Rows from block 6, named by matrix and row number. Each number is 500 + 50 x the weight over its row's rms, rounded and kept within 0 to 999. All counts start at 0. Numbers have three digits each. After the name is the row's rms in percent of the matrix's.
# conv: 3x3 conv (model.enc.2.0.conv.weight, 128x128x3x3), inputs 26-38, a 3x3 kernel for each
conv.44 100:448505497520481433705440496503472421549572663452498434574480487461465561563536369347523563510486495454493460552471517558473527416576461568566554482504462483511418509482508434404470487563589483544520499549462554483498487559469449498528469524454508519474461501512541475616484536524437509538496482568488431531460496491527514590477552534477532455511494475
conv.45 098:448516533507543477489552466481511524526543529501453610556463487470377553509466494522432469488489491460510417366589400518524499516480479510517454501509485371522576499572549535550505573483504602508471429584522478516527470514515556533500501460482440595425540419506490548557424553533543428523432516529530403552444411603489523431626477444575500484510537571
conv.46 102:469490511483619415533469539579506419490451427516561451472511474433530447504518466491391641516392464586588535466526509505498465576424538462431524591509492499472454487521489496487539532500489489433577579506546431531510450389516578522471520523495490539528533517433573469515541560392548494548581464481531533435498457501527510550536505460515531508481466591
conv.47 107:440481520501471537574472615446539592437370566524514606448525463500510524540504394533505423477552551509519499519539353513510519565410510516576518534493410606499567492504465419493542446484444451542421529585483486466436466490521579481444513513453526473500577553475510527424519556537460505473498472446488437578579494519443583424594480501522524437439469584
conv.48 105:463431484595488520507538420449489497481477401564523477519605471510465569544450415490498524502409452487506483414586436572439471563441505522503559658413558491503489392531432585517497460556465346507515562463527613475426525476532545441522495567486508502534461590489427616432555612544535411505503496545473543438441609474419529467484534534506492484556456549
conv.49 087:514498503456462504444536403387486572506581535494451470534567495511519495558514439545502480573485470415438542466468477419498490529515537486377506482638386464582489455484549560493615483478558550471501473490483502435558574423418472525453553485490525461486472537461483529504500432538511498403530549508591490514455496489512428402524495434475485438525482506
conv.50 100:485515590447504489457491526428431489510382609528531514538470499549517500575418590518475459524462531529458467615397509518496540567503470496602568523427450568483500538491500415600496471482469530511453563435577560630514471522501391464519631575432568517542401667455542610497430513585515457421522459531492437470575521389457503464464583519605489531498425467
conv.51 105:479479449481580455405448562533521496456512502446429539504400529473534464612466575464483557597565464443487462535562504486461460454443521482559546547475499568380478496594505490521558448502547469406567479535571472368540466508478534555463527479509466450643453500414517500547500543446498503521547543505477516482483403600628605477411511518511479525498457480
conv.52 096:525488529551531477470655498533488519440489577568496551573548556491512535494493454494559439531462459591551570557447556505525512486514589523525545533449501522483510485510535416512557431533455480545496460468527476594578571545478569465504465475512535557467468563432453399478482512493450446563510557458547481559487610483422440543465534581597548471433461467
conv.53 088:508498489388476397593492504456526409518510445462531523564531513524488556465468498606468520415526535447469465554458575487449449512546498498505509512477526559521535515475477508535467477532547501556504523480476520447474421566508519473443517568548529518516484584521496422512517436474506508521536445408443543508543520432451503457489501488549454496440486540
conv.54 092:517439384452574436509507498518524610587465518479557466454578455555393489613544482442483542579509480464480489505413548536515424563459454481481524537465482446499428540578490506483536525507473502549421447434516549435491560554459425458506522415581489605452440451492717463572608491566537518481399527369527506565442512357626505530586477453449477560454500575
conv.55 092:509516542480528541492526468561511459405521577370452472679439511442536447458526438497509614486446591464570397486430427547467562510428462477480484472540498534465582543431575598455459614515415565525487574460459451505539481490471454501559593501499558539483493559461548497568576493550552497508503481525452503519474457512526528538488495550413601424487423447
conv.56 099:481491610464441475481418568534428439563499455422550493451529512469504501569432487558471466518444475456487520461599491485414554555532447514464484523477460528566559555491491400488478538522456470588511503577452464466434538558487457473521451591426499469429482572511577415475514414527538426501531567564462523535462460483624439499505478447514464497518414530
conv.57 101:509487427490522557481529470515534491540533560475445444494509491631508535473505557535489491476527529400474420458435488556466392498493577509511423501473467491487592509554476546512514423522473504404572495451599497548476487444532599504514529588435519571591503449510414491531522499476534479592501485459535463559446503441511577523408460494536503429491512596
conv.58 077:508496514493498488516427378448489537553470459561482501512543509516460501524447416407490508511511490494488512492478550554564448488555527515447559477557540436519506510522475496414421467400461539568538528509408392490552472435552507524591534501554471515549581485495501533451641403457462509520545496547447509526458514462491482464429575502543454622423465507
conv.59 098:540608382489425463516409444548584384620536511538570418458551480483562418546485541482575439492496479527509468562487535497429521487396556423479537447500520458419430506370510477601588512421598591543526423502511479529485433470474511528509516538469493517518486435527516512511513518419500499410495588472490456471489471441490532559506478523468508491501524494
conv.60 095:533553420500584499483456629510575514511513610516438442479482437451545467545512461544491560475443499388443566508471505524492447496540537338442429515564520474538431540552473463460515586425514486579545570482440510498594502464452465552427452414543420503540521516535492462429434493362534485458457480480392517389433492528522539513505448587487558457478442511
conv.61 101:483494488463482542496450538569438532470550523502518486453519384544597494428505495478452522482490522418516522525512589489528540464460470598462406575442518529449455542585521451420528549509497479471535468509499509557486560493497462487528447490533548492443550538487486511472530387533472560509468513450595491511502536490553417500466588529481440474410489410
conv.62 090:566437523512470535551469382387612542606515504442500532516548572514552554442536428564474454454479460424601428492569473445494490486478467574410450452453598511522522568580460509403467589576462478531528511416483504579566436570474551428508311510490444482600465501392559429513462501370491446533470502528543529553507531506514538555434542457440535517506474559
conv.63 097:548469549499539462477492588449491470454467377521554430437550520575530492466499532523473513521474476577472576490462490495472498508519511512466532523497462513429510528486509542463517571483542496503502514511524545402486591452496427499504600502457444486445510460497493539515500492586518485524514568432479601456609477416529489523577454504489480404368547500
conv.64 090:520477424485434553500477495533453521578471507529507475488473507551446465415489559486471506443520442382522555516416452479624481532451455518506427520517513403469493561544488513598524557473694548563457494482574454533563503497485494502483545360489542421571518459556486442577407467518505477556457451459432433464479483557438577476495529506538524629498484437
conv.65 103:513538418527551540444525500493539487416496484591540533512488536453509495637484531486422570490530488419475481552464455436538441487506518500454527428493482464475435488539563404537469434551498524466506500569448488402506507526479425670430525468531497556541459446617460460542524491499439572452565507569622504490425455582431438567434472491413546467516632465
conv.66 098:458535478485463536479487461545436446560535534475547455430444534541469590454491426515523457531564557426599473529537417467478486555489516368438598551457508442459524480528527521567550369492447527497529465613397459429589580465485560479495440395505401541403494487489516507483500490496493576550472551430463449565512569459405451534546594388552458549579507473
conv.67 096:454571489518449377419530485521442397519495539519395501419456570523511507535502496497430583516521531361706473472483517493515539559462546542514541467512431523543427501441391462452454491393452380516531502510403529491595512476514545528463443526606419545459494477423478410452355589447525529452494536507606462535493494423515483540533518516523417483417597535
conv.68 097:467430405592503499428440542531524453449476478539529471461496460473455516546400465337480443524508492496449484492410531435593437492541522576554458481523563424517499490469460504523467425531585500434478445594505579441592571389451605543497473535531464507552513506504567460512469589536472470510483531520490549425525467507526497514478501560421553440583519492
conv.69 098:487543483509409468470499480477451485397532568533464487584501526471444539477568555490511533438584474510527567548399477393465487566458519500499504418560535488480463594469513429444486531480457524476545526439574517520557483430517514505532494516533572486547463498472492443498489522384568468449457499604582437502444491494602483549416519435424479512476460457
conv.70 094:558533470491532460437486503522536525469544511505514461436501521470508501536423493479510426512528451557548443501490553439431538579529505543540450501518462446553514523504548528503539542471500435440507481496498527491395495578429452503612489451518435569534433487466570473506516487502520431490504477665573503527433508463482498542415593486514504476511404583
conv.71 097:528602456508445479417461464508500472584510477463548460561460486399464510467440530525437487483493599440522481540503490498452552488522555526503510540584466461524422513420522485468535526594531487473538414504436495535515487491453450430506643483426584473605479436448394587436505445501476503489477419541461460533458552511444544512463529484565380477524477545
conv.72 108:465341522539558494541546447521476533435424537502645476513469448458580461493516469466469551445480577604353516467507438477497493527513551557530459433524502548361366466457488518479542464551537535517508551518498482463544499417571490483547480504436510540500549468492479350539467421599488524576561491501484531537456498469480493487502502560519457476528446567
conv.73 101:555511603545528477392468608481543587504542503533410498560467515472474469519491480478550406508508495487435549517460542415542481464442487501521521538560415487371546378528422534478444488476501424523513567528462485513297524469555572510441480503600544466606504451466542437525504538510423513501638473462479528530426478444551410510493537506560534616433568499
conv.74 101:465576486449472491478500517562426518563483539557477510463585449463477543387444571446423457522517538414472576576545493477561513440574529509448411378537550564522530471447527465492511454437503550572472509542499509531531596523413438498585482508540505478447491499566498420521456490437553560520517517489525405455571523547477481540488433585452508589559375574
conv.75 103:545582533419502434565430446539474490474537505506506422434479524534497500509484423501482449450481480496509484599507515352482447597503501500587466487469566422491500465501464528499455439550545583405452516556513508432514435592450510555477479523525611495498371556521490520483517511544538530490482494556494482460553482432482470522444569544497478490457489522
conv.76 091:454550449419460488519527465441495406519528504488516490536564481449423464484494489517513470493580466435524552416475499457566546450454499551471551443458419545523565503513547434420509426530527454526475538538506517475467363543553631507447480444514608474423462448552459457478417544480570470435509467566529496523521457481500559516441550456481501522415521507
conv.77 102:516519532493505482509455514536544361430446567474498465543569429451564481501426474429483383462432545488537580445559417439439433589463511466571457497553573535532527465471535433451623488492515502470488520464493461512513459591513479446515533444561466489582522524460567583501506555470506427461463546528537435605489581516547545404497503443569480491506513534
conv.78 105:426438450462485575486482483533463522455516475422510587449602524488446526502473527602481559418511422525560604414521498472486489498467418573478443494485549461450484496472431440545430490606538458538488502554513555475535519499426518548558517532462498505499493516510497532553493511507398485512502471511620465468530466551389544499608497469444454452462493429
conv.79 097:385591456569517522369481568473583404450605477590412542529509621420472498502447500568526531430492513524457552457491458484611479498536430530526483507466478500532536448478605515536491505595487573498430591528487505445594505516446553567503457459533447568483477479514478449457493477464511537486556496506446518465471372522599482527565452507399566496458416621
conv.80 105:531472526439506573451494523449594538496557503439536513476505525469559511529412498449505510532505493537487446414543582444438555510470517541445426456553563588494529437622454467513539612541491500453572466509456519443530543481478484458555349543525492503441544524470505489488551467492424506495462549446539392488544522430501469579498527485344492581577504572
conv.81 108:551446489427553393453551433482521460530546465537462470473521523606469436450403546564452523454511574469452475499478484566519465469496501546367549456513559476513456401535544459604500445432485485476504454461514546525495455474422482440558525526462513488541476491512521495537517521517511516414438522557572478475524478575539403532400483478507521464513499471
conv.82 103:505463505533496513519405526516506482443567427505608512476478424530508547515535573490498532418500541613565493559452582518512503538479463528418465553556472521517504524518504421563474427516567555405542452505502578467564608478517539501447491469546354554561524530480545505564516503475451550453545467520587581422525446562507514587442469479536469487521490498
conv.83 106:504535429501540609449453493416542528507530494495534401519552446512502564582453545577464476548530497394485512485494509528497489456548441452517504570491513392538461481439505504505508416487565459503497480497536514472544452459469467510512523548404559464494471463456420556520575426501460399507535517570490571495498475495577506512495589491467459509514512496
conv.84 113:455397512495505435546432455515537385455494516554492448548480441381475532574522469526441613425502476485477498438457447449586516473467419554566390443530508507472414598509508428524466467532491509420449600414570482494495563490466500498498462604504497495452463477399530470493536537504557504464491520470555437531532546484494398546516509479437637443475533497
conv.85 106:516479556503456472471496638495483461437577459550435528460445448568523481466479454427448398492516490525464460453526547489510434508469566430546460563491558506587444466452545506526472415594534544404499538388460452453548479493546428535572501522597453528621651527486493516470452621484606515434595501562465430532522508492486524528595502499557481455507416497
conv.86 105:451514518473535574547543481523559380533416548494420522474489471478447518590400561516458523503458549517542478542443549447575489497488509466487458516450546483448564439450543630515483492516555452553359518522566542525426530500525507493499531541466496509537476467498433539391560548447472586553554443471440563451567463498484485471433503667506500443607449534
conv.87 093:453573562490506473612451461522528588606495547372500476453477496469514510533505458461518464501579496461575447498586423467511524491503573511511490559480409546467445586469615428490392554507518523541472466520595406559518594434489519433503509520508500485547538461390577431508443575501489542491480460496508533399520443479571498447536468444494556511546542491
conv.88 109:539443549527450488574421545546560592450535464487558433529402456558550452421518508514506410532485549457482554346483537457560429511439604509495465496465435515450445492536582581471524455530612505527534506557587380573443510496557580470469476478516463481547564435516540580455513478568601467408529497547482491469515377524487513544517503494432454559546446496
conv.89 100:552581509567473491492564518483452512450494462492571435473569486466504471468486502496435482540550422465492505527511529435511492525443438498400496459599589520481500535539501481487436569489547448524440436408500508487568530508485451490582453472560454474451455491489486519510557405601489546492477467496479427515466413553544499487553482553573523546406519551
conv.90 105:477587548477519537497498463458604572510478503499465465510514451524521497431478526545542485452511458489487499528515514529461542499522421481482467484459430502503423528529494488484491428499538445438523585570532522535452534510385486529484397509538442458471477574450581445508505486460598525552473411547496491534508454476554573455469420544495490524489536476
conv.91 102:530454462501532465494490567466468498452496499452512487504522517485595466481531473498457508433554496519408502558497493477501492431538523522478554429471483493483458547486417571571425505566512521548470444473566498576504491578535498489529553482496578447370534461555550483452500531499534439451478498528494435407417522534456458505500450489491501585528475470
conv.92 108:563507442518498558447512443467505508429538454476481574507521543527459536473586481508580562485556445433525361493459447539517536503545436469503397436499485607494528542521538460565506498481468553402463511546482429534554519457495508489535505462482584526535498505454366578401470510458411491545516579466559528485447480542526456462516569475501480535524364487
conv.93 104:495492466468560545478466543468414511496448499505545473517530426513422507433592500553358529422484489512554567474586479387541568582480520467471521582406459415459611531576408502451557542520405461562573573432555581571498503566479514605533558438392431488444460467428442395548503448510468533482522443499458413511525565454627423562452504464485560530476492523
conv.94 095:519465506522520498543467511429494544539468517474439520585588474428517589487470531409555437561482584536502511581463502413580420537468563346524444546494523525424485425528552469435512585547513518564459514500444420485484510490502561484454434563415531544554567544443424561492492499555490465501607512491511546488569558415407476408466481590515517516445415510
conv.95 102:505458574488450505450465509482433507472468506529515454565549572457537466462517495540555549523506518543556514523395470498580565540474507504508502534472475510465534458530482555522581533390490493430613466454536610460485416532479445545438436501488486544512563435511540494493422389577471592483542566488494455556473379504494502485562522555381506527500484461
conv.96 098:523522435459481518513544525501433558415579519451513508427503563589430445484483488487469534475498548508422451596437569492520512446395523531512443487477579547515476451501558436564581566462518551513539493498547467497538473460525485433493473541390510446462521473472522558488561496517517527460411545499439430552540521409432510454515529443469533545528464518
conv.97 086:510445503483517471522409459551514496458521466547491601443592516539468474532448555525551519505540456504457489484502412440481562545544526515434485483478531408494542533423446365481562521508489551383501593568495516544613437541418416542509451478526414502583497558500545445432450477612393489442384469674603457525450460492471612479574404468453467484494460530
conv.98 087:498521535574487461495438496399531552576502527578459404496438498505437610480501515435554490545515501500420584492585476548542479509521531435463492430477512474435524523491487514435556508556529454488528551564519507491506498387528541469542460464454494494511469450467501422451596514458483465375420444519417509566493467359476451529442503539545542525398519487